config.yaml
model: "image-text matching model"
dataset: "single toy objects rendered from many sides on busy backdrops"
encoder_activation: "gelu"
encoder_inner_norm: false
encoder_moe: "expert_choice"
encoder_experts_per_token: 2
encoder_conv_stem: true
encoder_widths: [96, 192, 384]
vocab_size: 58
fusion_encoder_num_experts: 8
fusion_encoder_shared_expert: false
fusion_encoder_positions: "learned"
nesterov: false
steps: 8100
batch_size: 256
Rows from block 3 of the fusion encoder of a small image-text matching model, named by matrix and row number. Rows with one number within an expert belong to one neuron, the router's apart. Each number is 500 + 25 x the weight over its row's rms, rounded and kept within 0 to 999. All counts start at 0. Numbers have three digits each. After the name is the row's rms in percent of the matrix's.
Before each expert's rows are labels from the 100 texts, of 14848, where the router gives the expert most weight on average: "fires on" is the input token at the peak. Only what is clearly more common there than usual is listed. The data: single toy objects rendered from many sides on busy backdrops.
# router: router (fusion_encoder.blocks.3.mlp.router.weight, 8x256, trained with AdamW), inputs 172-255
# up: expert up (fusion_encoder.blocks.3.mlp.up, 8x128x256), inputs 172-255
# down: expert down (fusion_encoder.blocks.3.mlp.down, 8x256x128, transposed), outputs 172-255

# expert 7
fires on: "<end>"; "dotted"; "green"
router.7 102:467564474510514522507461536499495487533488491498475503524475493516483457460547487488485510485504487492537450535508483533479483469545568539507461466528481513520552501503477496451535525486525498484475458510498536509509519504500473497476512490548458536509
up.0 192:474526470494514485525483522467515472474505467470484493469496520514538447477530473509515506464511529551558500539494501496475482515508491504510492493491507542500495493508517486474482526523500500528468503460516504499470436501497495466473486490540528472435
down.0 132:505499514573480482511524517543501505541509490492532454492483529505483463490464518496461486468479517475510472493476512501513510522478495497510512520464456485534460521484525500514493497526447509448535480487483513527496513491508515511495507516565484484510
up.1 100:481494501528506480472501471510489488529484526490535523493485493520491513489501507478493503553469544488513547512504502511476558539492508505476527496482468522476463519486441484530480478472496518491492472536483493532514544464498475496532530484503458511509
down.1 110:485537522525519522531542509516525518507502487509483429488488474505488461513495530514503534466526483496504460437503529522568471492488523485498496480512566490480496493502505531477475511559466484480533541456538531503498497525509536501501472487516511523523
up.2 084:452556513485487535508523477516524523505462511479505512483479489479512508493520474477515507481518533501491530510483510487480498481487491460522484470509481469455526525460558490494485494482517417533507523498513515490516513483480541514501483519529513451512
down.2 075:475507500477470495468510549472474469466502473505511479527513492501511496487502532530509527517507500566493499485495485484489536494505503502507518444465520506512489513514462512515488511511493513524499476529464483476430518532475490515463472485467480503519
up.3 159:492555517473520501495509485507506484484512510474512524497565502493473522502519492472483493513462504566462492511480464526498473547510532516500507465460506548506513439528503470513513486536483458469483488524504484521484529512501490497505474478475500516456
down.3 126:510545518525516500478485506482501508491522501503501547452482475500508460538503470506486490492542494552496485515507489455490494499528496495492500496493516501509469506473489476509508525493518554515499510503479528468501459502508496498483504470520538489515
up.4 027:512508511529493482521504513481484491528529506557506530515537500536469430489469455513473500520490527496468455504539511460476513543465497474505466482449513503534461541499522539488508505518496533533487540487498480539493528463526487520472468469519495486533
down.4 040:516502504491498543468502495498502517514511495460517509507484456468499557522505512465503490523502510517507476470484495547484481442523486488486514484553508510551499490529490495473525491516492515489500507529518512508518480491502532512514526549534496529438
up.5 073:490483499495528489492516451467558544497467492490539486475526482474490453490523550497532466558483501526550512497490506500486495504518508460473491517503471467493526425523509525475510538512517520495515506488517479529503478502463522570487475448456531548509
down.5 107:460512506518487572473478460517496543550476503484535525482488508462507554512502457518499543517491513524459532482519468492530522500497493503442502507528476507504495497487502482484524528507475495509486502508541477504443469501520514528494486530506513507478
up.6 074:488505523483422533532528532526478496469503507506504529511501530488494447494573509499472527503504524523548534485496522501531531506502501500505474476498527458518508482501493499493514498474522466486469515528523468448492508542485450513494511510501466500525
down.6 093:486480530446496506487510453470499496440487452481478511498486476510481490492549508496468523490520462494509536510485478531476485512492509513519522494518505498517481444499534489516498484482488508521485488519493511515504524528459494495493505487564467511519
up.7 152:487479490536533516515499501500468488494499523507492463519481507480490565458525489472551505519494513530457494512529490501500504484500472506497496487491536484442497487498522493536524497535471514472502502512500444521490555518480530533475499478530465501541
down.7 133:488492522481480573505472524478545544497520470476536507485481505506495492530474552485460471489512476521515515515527525494490488513492521525503502505493472530466511527505504488477493475467493488510507521507478514472546437457508503479516515475450523549504
up.8 145:500512479465508480480476490498478455515523469478502519507443478502504513478493472479548491491479445561547522539525482506447522531566462496540486499538518551481498553518503495498499466467489454494473478501482472498500508502535510467537508523535498498480
down.8 121:521550488584506492537534519496485524514510512525528470469509545508477453487487530529480512511490538452471458468470521504550512503463529492493516509484467489525470473473475531491489535553473554494551503464493529522490487484476468509490518501543487538516
up.9 054:511580509453507500524471508516487484520498500492526524476497486512508519490498471492485517528503517574504485511543504476473496516487425504539528517453512528460500513471529487517440482460499460483504489538474481502510532466547516498542511503505516492482
down.9 054:473506504538501516483525500514526496504518514506504500503527477508513463459524486511521482480480520465527537467450476491478533471510521482474469460498533423515477491496467506504533515547476504543485506460524510482482507515449499502459494502466447511538
up.10 188:477488493504498459481503495528491468489505498468480526529464564513525522507496523511473532490465510460509488511503483501464523484527520500504492499522497520492474479472444498464490462476469533490511498479520478491478509488510501483520491501563476529519
down.10 172:511575504482509539481540490522522483496538510518509465486442487525515465483493501487482471502496501545509504519509538507522481489506494493512541488512490555478526541466505510516474516506502493541559521520524480498533472473468503498515513460488475489526
up.11 088:488524501525510517492518496482505497511522532478510500516457498502529477484496503468431516515501512480523529490493490503515510525502506525506500460512513559489508487483493507530468427490511489502496487504523501501513550490489536467505556521500493477509
down.11 099:510542542524492483488484507512493489466529512528503492487509520499494510517503497545503465488492502521518470512499509511506509468499457490496530552488483482498452509495494491489506544508481516498508515477485492481505458498497454513528494473531504522495
up.12 121:481523517499514533501511497497472487489499561513528527500573498484476522480505568534510526557505491490472540456500510503523488449473532508489535432491483490512566485506485525487509482510530499501462493533494481516538515487478491485472509500463482514500
down.12 109:501563503493513498459529507499513512526528476500451503489448467475505468552491405498495477497499504554505501517503482484474525510561476508503503513490535531507484525492555450529479498486481520524506504482469508470490488513477539525518476435537515484519
up.13 097:465455461478542494484509471470529516485490492489514466542505453477508484503500536489494495528504504480476536488498451467495512477494516496507470524526467483539525472552531527546507488499512497486553505499504488557585514521494501509490444484498487561484
down.13 104:498513463506486483521510487480495564509492491497526477478450525494504513484489481451517531511529493464473541472513515500484511471466500493481505518480495479535490517520495529498554511479520505526493472500496508543538524508513462490543510497488519540453
up.14 140:468512468529495498522497539480543491471506512450518489459532526465529469483526482475483507457502515518530501523490519490490505522537519490500513477453500532513472464507497488507479534542501544495497511463503509509469463521493499502470494492529510492472
down.14 107:485530494552506505530536501509465504558520501507500453512453494511474482496433535504488468537499495476498476504500522492508517520485480502453504528528487510465465515475507499499511520508499496451530498495524495495513479475502505504502494494550518490517
up.15 051:493493510489425476549520560489508553536458537479489505490521524527500459492504475539469529532515525532503506524518520464522496512502511518506463491440516499526512480511500475516493487484476481521463547531460473463495501484484466503485502512513529485535
down.15 064:465524497486558519510506488478481473448514508507481457503502472464496501543543476460445521510456523523532520486463490515500511520454527527497518472527522489523510494499500509486523490546503475479483489538528504494470520523449511483502472510547480515468
up.16 060:476570508493498508491513524469492510488524512512513492531521498486498430520517498489462509499495508512520544482477502491466494492472462481547514482505509459525530473494512507496497498462489439481526462471494481529515532504504462500535502470516511540490
down.16 050:505483499446518506457538467476486510497490496518488515505438501491485522514440500486504551498465526477496505540484500487525509498487491491484495518536522510535507484510493495500481484476494520530471550515497506535530528509464510484482510495510485524492
up.17 100:529504478509530455511534455489524513489515467493484470514528499500516509511468506508529476465462504498511458491461499514509476500525490473528499505537494471550495528542522561495489542501515534507525493502488532495489523507531463494494487524505512490467
down.17 117:539503439491478495499473475501476500496470518475494513504470496489503551482497505503542516544521499445479508495492488462514517477479506469480527488524462517497506493511502520504522473460497531516520477493473505512510497445484509467541518529477503532510

# expert 4
fires on: "below"; "brown"; "blotchy"
router.4 097:507500470499497535512513524454484459480498437520467476530480556509473505471480481492476519478516483499546481495541492499424475496532502487486501472483488476521496505500459480494493504506500473444465481498521467509476540492515481467534510486516511487489
up.0 185:521486452519492522486529535502480510507519536495459474492498491499533475496524496485514502514497503422468473508483527484480511517503508441483517522470512484492460463499480473500515497509490546500512482483489507492525477503478488503529507495505479475568
down.0 134:504529532507486496502523528555479537504488517499546460481495503502520443534520526498487524496463525497496483496473536525489513463513505500507504511466477463505492459525472502476519543553523516471549477468551516480510527498491463513506496518493521514568
up.1 163:483480522515506484502512477514523460498480513467517464481491506519530463483474486479495495477465489527514489512503474487537503471494499536532468532527499532459485477534477449502501488539475495500478501486521478494467507506527466486481498477561495511476
down.1 129:506504512514475528447507497496485481506519505506490501477477486495539483505498512507474504456484536537484515551494475453531484470460487480485485479486541525501492490497474461498495549538464483511501514461539482496453476532531523490448495486528506496476
up.2 106:489558449507536504510496479494492487525494523517495539495495506514527529494567505494503462527510512470492529504510494522476479526507469533478494497489507511500503527487538480499522442447514537473494506493485509519512478509525511507470483484492514533535
down.2 112:502484504517473500514484521513553482508467510468520466510539466507518479498486539500482507506517510515501485522500493436510536488508505456486550522483525468471470450502522482523509565550541453542518531473516516474470542502512516504477479498498473494476
up.3 059:518495481461535491492506505539507444502547468491484452500514519475531504517472512476507541494454487489494461509499456526498500479490485536476472467539501488488539539515509457482464488482513482464559484491500496504503508492493499455474460471515468503512
down.3 096:479520468504490501520504497442508453546516461531474531514507486479479501483471552502499514494493475494455499536507531474477496545507505523560519500537479507525532484510536545511491449553495553530468520478443542507556518537501540539516487521538523483527
up.4 031:500490503518505513515550509490503495466502527540474483504515487471534477514512503469509526519481474485456501530560488496519532437497492483505526506511522576517495473538508513495459545486509493466508476502514498511476427512465533533521471484475505530489
down.4 063:512512482508516513488472502520510510512541470482491533463433480530483509494540522537515474456532497449536547495484514484484458519561494508522479497487475495508532501494502577492487475525479494507515465501502525473496547482484485493471503509501501516465
up.5 100:537520512529532460521453504467468524512491485514465455489467501519502490480519472515526517514494563538459492475449450500475499474501493544501516501573486519565494515534474471521493484526512473474500515461527511489512483471496516518452523539516486503497
down.5 100:474503461532502521511490432499519500492517500523521485522500528524510475525462496555449474507561510485536553536521532500482498498542498479514524547535506442502504519465527506471488500492498494480559488502469524476486511494493479530465515499462502503505
up.6 067:484513546497492480500485497509554492534533522555527517528485530489501493481513533476464518489522503478506501448488520497507508502472521521467469482455516496518523480510470534457517431496513502508480525489479490538530513502511523488511513518461529469525
down.6 104:511507451535454536490501505462509532482476470492480482500482500533504529521486468516515545547495492545492521502478500456505457502511480498518527564509507501526481539501534478511515516480496534488512495521479484485464471496506483485462511520556484474505
up.7 210:488499497543518498526502525520517504501533505508474474489537507492476506478503505487492514489543490497465456474502496514537502510463493501458558518526525467504476523498505508509501548502500533485510554480499551489504445488458525513486517570496478474476
down.7 108:519519532505477521516471517524466512499459498516515460489507479467488457470482581507498490521465492514550484450459499533575518501483534459512493508488502478486482500476503528507489496479522456493498495501512490510490496477502489514514497532566504547528
up.8 066:506561488497497513548454469536500500505464526469481531477492493486448525543538499497482499514493507492510509454503525530496519471478499528504484517483460504492522464520537528518475530464518504504509507498504507498511472532465487517445496500442514483484
down.8 083:476476472456494473463519492501476500483480469541505532512504552503535501495484487483521490478501518472514492491512497506497496496558530503504525468532575505481500513475474489503452468506501537455499524487541466506473572480535472461533493514522528481458
up.9 174:536526510502507530511502531514493509481493572558535494512505463472525518495453488504512534550488478515450447512487503482542478464463477532488532492528494506468516482496489481478499445489500505502509492503507476510491491503539521468495500500528479517513
down.9 119:502483508498515458519490509503485510500518471498562540500514515509479495472506562525504521544451512479509516503469523471502510475509510437519487488484467489548476503517461502501516511505499494463481465467545506488465526502544469498486484444526519513509
up.10 054:514527495484524454500510544527485482521510510482502488481487512553498465473526511509528517529504518473524501479502503531510478487536504499549508493567452546511501487481480455436521494524503518528469480454497486464541490518487510493458541500461505502479
down.10 106:508487494475528500508484499489518552554530476533522561545532530490509538507509471482516490472510517486502500536488489513496517495481530479456525493509536502497531524518476533519459447478495502510536560521524511490529495499508513487501423497524500482474
up.11 036:491504487509507501461461470480473498483444490503496492467462497484504485464499494486472565549552474523466500496476554523513464466461504495474486525493444536501526537463492516482502477529509494498524495505504491536530498514519501530457501537497588498487
down.11 059:470469502503503488494533557532523470470531468512526502547491523549459503510526483500488460459460553498495518513507488511507549535520525514501485490528538482496497451543489541567481517492536482488508523527496500500445500511509528489548481517506454505507
up.12 090:515508516556500469496494522513505496506511543532475488519464493471453480547480494489519480482551498506486529473468529496457492461504484517505469560497529496503485495514516469499492563518476515491518486477532513507484544468485496501481511465474457525517
down.12 098:487537479534504473516483495509451509511484506496503456492538540508530489486508519493502534587480512454485502528484532502511524543457531506500445526445519478520514510482474470477520480513501486474514478481507480517493487510502478516549497489506524499483
up.13 117:503455488560491512558472514500538493490516464513547510496502516511481461498519514521511445441465514496524548509462519484511478512498496471482457510506491509565503488523542528489499527504516492509490486510486513529530496482478423496453533563500506481493
down.13 113:536487470445502477462517497519417455473493481514508476478511507491543546490518491541515488497524463565500495498530508521490509493535488516471494490524483472458470478509467500472495484519477489463504516458528522518435484508523471475497479448491500518535
up.14 101:492575525519499547527509515496504519520509528486491512529501542464507513480529463519527477502491517473493527516472534528455503483516472490473462504476505531509465506476482503476512469531502515534519510526506529478508500500498490539485473486453454489512
down.14 105:498474465488528471481562521490471509511489518541523460514492426552460479485483467490478497466495477457522495512502498504510523523500515500520511541495488491518511462518489516545458483491518508442469528461491469501487484507495534498464522524467500540496
up.15 141:512511524527488497503458503506535524494502513513536505494504518507496517497489503507500484518491529524534511460524482483505500491490508530510517515488474516494508538503536494522539527494486493476463544481487531498484497489469542488528499527559439528471
down.15 120:520544518534538500481486514521506531546521516510455492510534505479483531498493563493470496505483518531450491512446471531540495514446480517487494543463492482487527476519508490504467506484517463498498515489515490489478511505562488515498543503517503488510
up.16 061:513523538547487529460494497479473489522546535491478535455489526513469499547500495530471533494533506468548485476498490508484495513500504508513484522488481527508455479484514503503485484479499482480497539502509499538507485539492493476465530513473457484509
down.16 090:492542493491491528532555469485496533469496500479551463539510507476500505520543513499504505579503513461486476499480483509495511468523487457503537507531514481490485486511475487494516474507544552520497464569468469488496518473530496521515493524521540513483
up.17 052:471475498481544457492491487529476544517473480473503479495525503461497474474490569466473520528528509480537505525456543540495493499496510463494460480496500486509479484519508514519495471460493489503495534487462497532463489460517494466489490518496485493540
down.17 083:518499444534510539521497486471495500460513489540482488511507518564486512470478471501534461490491470530492505480456469517507494537479504501480495512550540458515503465496544533513492516472484504510527480518467533510516484553476512507490515511527512520523

# expert 2
fires on: "a"; "black"
router.2 085:490498503516526490500484552459471467465496509483455536517471462478481474466497481489455474476511511461547464489491471485460512474537500514494478520519519501529498471486522488506506524464484501449482480540462488519486533478518457483504546489515470507467
up.0 157:461492501493442498471489522521536492502439479497512505475495443495492463484536460482521492446489478525588522494482546511489533491540511455492449497494493497548509462536490494533542510495499435510509502500477493528473530502532514480479534524506494446493
down.0 120:519544484464500523506522493476497524451513525507531536520511536484486522509495542543498510530521522491491501439549491521473466482494502487469528539550480491493478512464453490449495482523499509478541483466521502526501472496486513515505467515447499495559
up.1 098:508504523447464523496554512510504518456527488513523530483457496449484481486557545519466503507515509539484510547477493494506469568519534495463516509499440511518485495497496525479506476455511488488461489495471496516540515520533474506518479497481504503460
down.1 112:536492473529509506508449503444496494515493475510501519528512503534492494468481485499513542489480481532493515479507516498507533489445515520538486492514513481464485565487555468482481502503464449477471530540508465496518497501486511457469532485525484535523
up.2 071:445490502500500523519505486491469547509503523474551505526443499466516491480494485474475505487483512554510455488497510504525478500515485511485462508470501521501538531516463482510525521479526488445501546511487527509498507507469507539512473493477498472518
down.2 099:518448525481493546493512495524545487503490485541505499534488538497508562525521545521499468475503496507494518467495482517561492500519512483519477504516476479480510497482497506500453499540535497474498478484518541465463466470519492510479534506532523530493
up.3 085:468504485478512447513507500499510495513564517560528514471503457474503456526515479529496502460477485529485473526497520560529512519505483539504470514472487463459477535472532470509490462478507510505483457470487493514523457509516509500493501523499500542488
down.3 092:522504545491504473527488486503511483516466459475485479492542511467485544525458460517477514528478485475416512448482477476477464494523498457516531487507492507520535461496459537488503502530476477472546503497490535503527526521523437466536507488508467487488
up.4 038:475481473459537507543492485536500470480497485523510511488489513557496545490514508482468506452500473489523520470475510523489472528500527498505493504525472514535508511524499475492490433483507527467490513492509481478476539499496534491500503543465501526471
down.4 077:466510513526473460485514515461503550499497480507484523508448490480479488483481489496471510538459528510462515508504497487500548523515517512520522473488535548503501451488516529496527510511462504522511501505482513482492534507504449479490496478542541460511
up.5 049:496521458496473466492472486516529547508517536495531478489497520485511503509510498466503474482510493494493467499510485523502479498497511514513496537454494455477511431524518483514516479526497537505465535530489468511522459502485502530498511507509476545523
down.5 060:478522513503488505477507471500486496462455500503486473522542519547514552477443497544550526526489497511497542474488521523510513501524516465512549507506494496502518503539524538474491514459483450467524494517494498519521505486493458485505482534510494475456
up.6 063:466490535519499498460530494536476509504505539483491507461536536513522502479493500518462521505525512489495515475452474515486501506497559490523498474501474479478481533516444507499521495513491537484496469514507466501487500481521499501460487529501504441487
down.6 082:489525495493490509492467523473465479500519481528521492519436497492511509523513457479540497532465515498510528507496511464535531506508414565481482524493490529502495509458524520526453463485505479501496480528571497498483493554523506501488536489550514539511
up.7 104:507466478497522459500506508477474491510569477488485490483461479551498499472507474485506478502518492504499458527487487519510513533466483493511564481491520500475511522493510558504480511501514521523528499524490460553462482486479500480497513506470518500459
down.7 116:481507500495478516484498430536470514505426535518489491468481460475492483542509510530494494513447595524503514539505501523522491492489497500491467509493494514478491432515512483489531487535462460495476489481508542467503488508546499485498546515510435503513
up.8 034:506517463483469504534469448545499538523468539492489492461471470453473509520503472493536488501513539518472531530473488530496493514515545459524547519505463495447470527546500513484500507522497494492487513520509468496515479460496472494477535511500488511514
down.8 062:502493493484506498523475558436480481489511466478504513524548515493496512472453502493510504485541490480536510471516519495494523475504468492507483463448516489523497509449533529520500517450474512484497502516517529501466503508487530512490484526525518504454
up.9 060:492505462523512505521552470480518518485505478525509541494505529496529515503491536500508459445480487506434474529561477467513474486525474481502499532512501490515524535563517495510512533455515481537507510471461543530474530477480489490509506474520499518535
down.9 103:526492510468493531509475504514481490504469503514475459529488483484471488504501512485536487520534465512521515481527497485459449509488508535518513506510485491484534466445540511502463488451496452469468486513451489525512500489508503515510505476464462524487
up.10 146:501516533536526453528516489464496517495519484494473526502552506481476505495456509500489479526480536510508489546486465473508513497494514560474552461514487529503505523499505458509513503493526562536452524475472508456507512519471533513520457501521478527494
down.10 098:505508517507434507486523495525492504535494513532492521498479506504487480462476428495465521518525460488475509536502506498474555508484487497529436543486519508491491448475508450533521506493493477525518477486513492513507489497484495509484481438502510501498
up.11 050:501530474473459461523485464526491495464519492547499455494487502508483516488508483508515479509487496485539515499479488471487472522486480498527484543524464567520510500490487509499528522470485470475507483542467466485529498499493483497505480546472517493494
down.11 084:484501490516557454452491477503463467462522496474459542505502532506483480519462528486479510516497493479484537514485511489518497499478504466490571480524545509514463503512494456505466492507487525483499503503514526464505529488508518513482495535551470449531
up.12 109:465521546504546492508535514491458517544495484486465533510514521524482447475482506545519487484475529447499496489464494486526505554495530486479538463453493472490483515480479504483517500509506519524475453473505494517502511520510505536519510527491518514476
down.12 116:539508485512448522538476524553513519493452504549510462515482499467514509523512505518522519476486498490481522507556505514494451478520499524498490498519505494520484517525518457488512521508506452495521558505509473513481472502488498455522488494458488467516
up.13 105:504523529492472434514464470471482486512493469511511466462484491502499515541499503493508514568527522515503492505486449506474437511511493477508488499519505468531532486515490483519513509506498538471531516500479545502489510455530423526495449459508496506529
down.13 113:479476506529505472478472487532545483445501484453535491481499484542469480509530495477531485489450511505490486490495503518487533509492535477469481575465454522489500491515486528501504560511484484445521535539531516539521508541490497445460500464515530497485
up.14 116:506493489561519503513495472522491448492515443487519555483498491541454505509521522500481504543503500536461509513465493525452487496568510455487518532522483552514514501495532491474521473525465514461495514482469512513504483471495494469515493472478489512490
down.14 099:480541566495455486463457469486508560491498494467502452502497491473525534485505515484544521507489492506529508453514497504477482484478544511468483466481510458489493481542448498488541472469541485506508498481517481500473511509485517529502488532548515517508
up.15 105:487530498448461490518530518485496511488513483527503486494460466496491425507538524463496500465489519521563540502519536486480492505490483458501497454464536504554502485492534521475493483505501452528505491486516477531519519539509484472465516471483495493526
down.15 088:526520515499483503521499493496473522453473483516518501518477499480488529516534533461444499536504486524514469499494488508483520475506473548518451534532486487513507495497536524526503499506468487510526506489505470466567516508492472503510552474530480583492
up.16 056:460502540490474556533469471528511492489478556485535490554518515523441522530489525502496529512550530523518525514469530506469490499481489526517514557500503518496500506527490453514460490507498539504511516491501497523445467469500504548513500484448533504520
down.16 088:537505509464522511536499512476502509483492512505525514513505524495538456523502493526484500450522509488546505476511483488502441536473477468486488516504511485501495495457517482508506503535495447513458519474474491496503522509481479498546510517513499476501
up.17 176:527474522525466463491512533489512506522461483486522493449537494486489450493462507502490513534500513518481520507482551449536533508445556500510499452472499463521487473475498483527505553460511489514502459527474522473474469536492477502480518529491532485482
down.17 108:498522493488539468436494469505461493506544524506518485474478469497524529521495489501485470491470485505535486525546501499511523528493514530469474508482485555500507540515497495467511477497477486478504511510480496543470495506493506475540498454527488500479

# expert 6
fires on: "above"; "from"; "house"; "green"
router.6 078:446511497486549507488500510471457484511471432520489501506507513475505495444492469527457463501505527489533502485449507489472490506566511505490482511519541489464529518502462485477510492471444519454484492489506476529510538496533538490534544488498523477491
up.0 091:507450505523484492517500492485499501486503471467527521509543500551495552525461475527507504475449472476520467538532479525462513567516493508486457505517490494523465484490491488469541494558493501470432531503543517514446496506527482494528517516501498496494
down.0 107:503481525450495490458495482458502486506500529476483500451527459482469541485525523501474487512504451537531497473483505526540524487522532492490491516487499503523528499531486567532521529510523496531514499516501477508529500523489506520485473525514507503487
up.1 078:522512526472521528491509490477501499525533517485437446505525523493523489500463524515512460500533526497487462555531473507490504502489466507466493519516523490518477552507533540490492479483498508502519516527502460518525505515545499517516554502454532506488
down.1 106:517519546487498502512480509487477495501466469534474503467511496506513493452494493475480475503514489501535466488502499519453470531523516523521530520460496488463502488522498501523488494501482475491523510498479506525528480498508485524486491474497518523477
up.2 091:454484517505484510487502489507500478475472481461521508500478470486522458496474501555494491490581447468522493516524505481477477503500507451518499461497492510494511528517478544469491502536487547503466463547464512503490473524494455499495457475501512523467
down.2 109:483506481518535481531544535444542522509492509502497463510495522524509543449504475500507490436509520484494506479498524465495498505498480507477504534539461483468496459476535531492508497474501479495523497480499473518483528517475512482454530518507482475525
up.3 088:509541565482470518461535494512512511488545532501488513493510504524486485480514524486490469530483527459452506474468489470537496500515517524492538497484511452467541480509468531469490454479505510523472532509507493504513481532512494462519530494500481504510
down.3 101:499499477552482443499527528492491483448531508500531519519484497502538524507490487505481513466513492511524528466521479514481512530499497503483498506537492521492469512497476499536480501461521468480492523526507522511445536482493513491478528510563470495487
up.4 064:511497527509470484526509526500532500523526476479539479494490487477513494486468523530511459516478482497470484510510512487507501484506472512488522535520500479492507482529504528525507554507523538503510514533501499475493503481477494550500494498472509522539
down.4 103:531499540538508512493490493501538505495482490489457482502517523482500534480491520480506479485553502469498466517499496473494508499489526515499475512510485473516496509519481477521503503497542455542451484464507527505543508472466533501492498515484561552494
up.5 118:460561511497506539493527503539529495523472517472457459491511508464475488520508517496491493504499474531434461454500492504474466525503539504527483486496559476501495524508484499479533506531509483506478500484492526495474496464482509497553495489461498511520
down.5 111:485493472446497525549473515495498508511544498530487544493477468508491467528479543496445470541550504525544528528542482479459501527523456518525495479487456536517510505483476517495493491495513497548473511552484491488504520512534511497478500479532531506503
up.6 143:484505490497505520503520530544519496517477494487528521491504511496494539531532511559538498512502479538528536509476471519486510519544500523457510500540476487539488474490469489475473534510482518509476503497479472502475474454522450512449494528504499458481
down.6 106:482528455542544527483474481476502488537521506482500449461534484510463531468486554514473498518499554470513470539500540475534482477460482480473532492483533485457473493494514502489489514548462532499502448544498492513487478487511513505523523458443514493519
up.7 123:474528530532532514504476483500520476467490517523466477505518538470538498498520527484474511486500499500540523457479442518485497473498473509509461517530527518509495482544505476508497474499515509518485491455530498448496552485481510508496514475510496542525
down.7 119:501538532479510515484554506505507478511527462527493498518456467512455465506512504500492440526519502496493500518533526504474491528523498539483526480503512514490522489475466485488500483493476458532497531523458452490536487492499501492502481504513469484490
up.8 188:464481539494535467498470501496516487486513522475526535545445521514525515519482465514483496511507508454499497497507495505523499509490478509504494513470485497423527559466489556515480458488482513477521518530505502517507542506509488521490526496495516481513
down.8 122:491566496529524501519502530520487492486512490494509488486471514495512490503537473518493505457465521550525527517507499492526475507558493480531505504501467560530520510453498500484514514494495530489524500487514490493482500488486477481519530510520502507490
up.9 044:479523509498500500459467475508458462508484509505517483503453498493461432504499534536531516492500509477483467494518476506476508499525513501485515443449476536555470513532507496530476492524515477521481467488505528520470516526496496496509521510508497524518
down.9 049:554531521485445505496495517487506533493494506545499512507525492479529488483462513477499466522465458517512502545509464467523504489468470518493505491476498481502538474520537550515522490472489527483512514497481581536525472509530552466472471482511525476485
up.10 041:467509504516505481522518469501505503479473496510465525476520522476527478485515517522461482531525534489451494506535537488492466501478499505524511464504470520485512502508503548489513520535510506535461469518518521478538503510527479494485494543482492497542
down.10 066:529494533485486522475509521481543542520481494519510510474488454514504510513443505497496487485521496504548531536548484482488514476490483532467489507481526490516535543515473485523536485478513466548487528491451450489474465526478548510516473533529495536513
up.11 040:531489513491474447509516471544502480526524529501507557514517462514495463473478499475500523491485485499435484455493501491495470486511480546490482486478519443556503526489523570526487549512502514493490498500524488499493472502499511466491498559517485534522
down.11 063:504482508484511532517485496468479520484490523491454511502489478492532524520482532491500505509504514506504544526514482550510515498516498494491481473510504467540482482514503519534503494467506478512460489534498492528537461498511518536521497485447477476526
up.12 160:519520446485461477477493491492486474483485519526514508541488563523469535530509511525500538493501516488542470501547490482524482510557544474478526507492535501532511494486499464491489517474468462525476532505464472551500499511481503512524492463516467479468
down.12 100:541429558507503482471494479471543473495507505504460528491519490501489530520496496483480474500531467520531522512466481507513509471503522525542525492507503471482461513465501492493464513488534492544485521506540506456481524513559519503471523491548541516512
up.13 068:456476521489468541466501519469504533526473490489519495499526513492513505526521528523471492510571509509463496566491536522497479538483484514420488507517513497480525508482504501503475530503497513483490463521529465486487486479467505519466471473415469516520
down.13 090:528465496507506525538534481473508481543525545486566464477496500530496496467518552506482488476494485497452510520474511499504469498456492507506476556494500491463450478522485526494537514519523488504506520511507471520497470525517482522506481493435514511520
up.14 065:479509534511559511499492505485502527474511530537533512512508473501525476476510506468504511477518519497496520504474507488539457476557503441501491500458520548509520500489488485498487485490473518485555497517495515522546541510465471498526523478495482505531
down.14 086:512505479532522513487497488535527527485505496466502499492503505509478466495485544515475457463499472528496490530523480492517522485518497542493445462512472528496498488516519468501482534535547487506482496480518506462469424492515554516499487431521527464491
up.15 059:468499500522456493504478542500520507504492496500504503487492498535506481498518503482453509494521532529511506525493485514505481495469508526521448485492474485515536530488503482471512542474486503492468529509490520464525498504505450503541471536490489497509
down.15 084:479475458512484517460530490450505458455525501491542498514498522507462544517495507492480488522507512553488513491494508501503513508559507490483521510483517486493513495498505524517501503512471458477520499494507474560477500537510481480474509457537522493483
up.16 027:504500503499458510495491525543503502482503509504540517510519511490480475510489482522466510506537483484482521493486523475477469527479465465492508524487493521503474510449514512482506549522526494477518516491493496513463461503548466459501487513486516495491
down.16 046:465478504484472490513509483483487488521489519502526497516543458553509520480459511500513482493468511496487447507533518516480519502529492486515480489506479517484553511527484523544515498526458498431469484520537509515497488512502535494498494512496507490506
up.17 082:524523514465511462552500489529462444472481471526524479535483498450507449506481507485520505450473503501488445525469490484508510465475475518507498470481469493524486547492514520531474491486470526481498522511502511508510502530523453524508455522530523478517
down.17 104:536500472489484511492509537501503498530459524488491510511500503527496438475487489455493459487515463525507542520505512471566515461502503520513509438529480497530500503484493532466507522507502493548501518482477530505511495499521525509484511499541482477512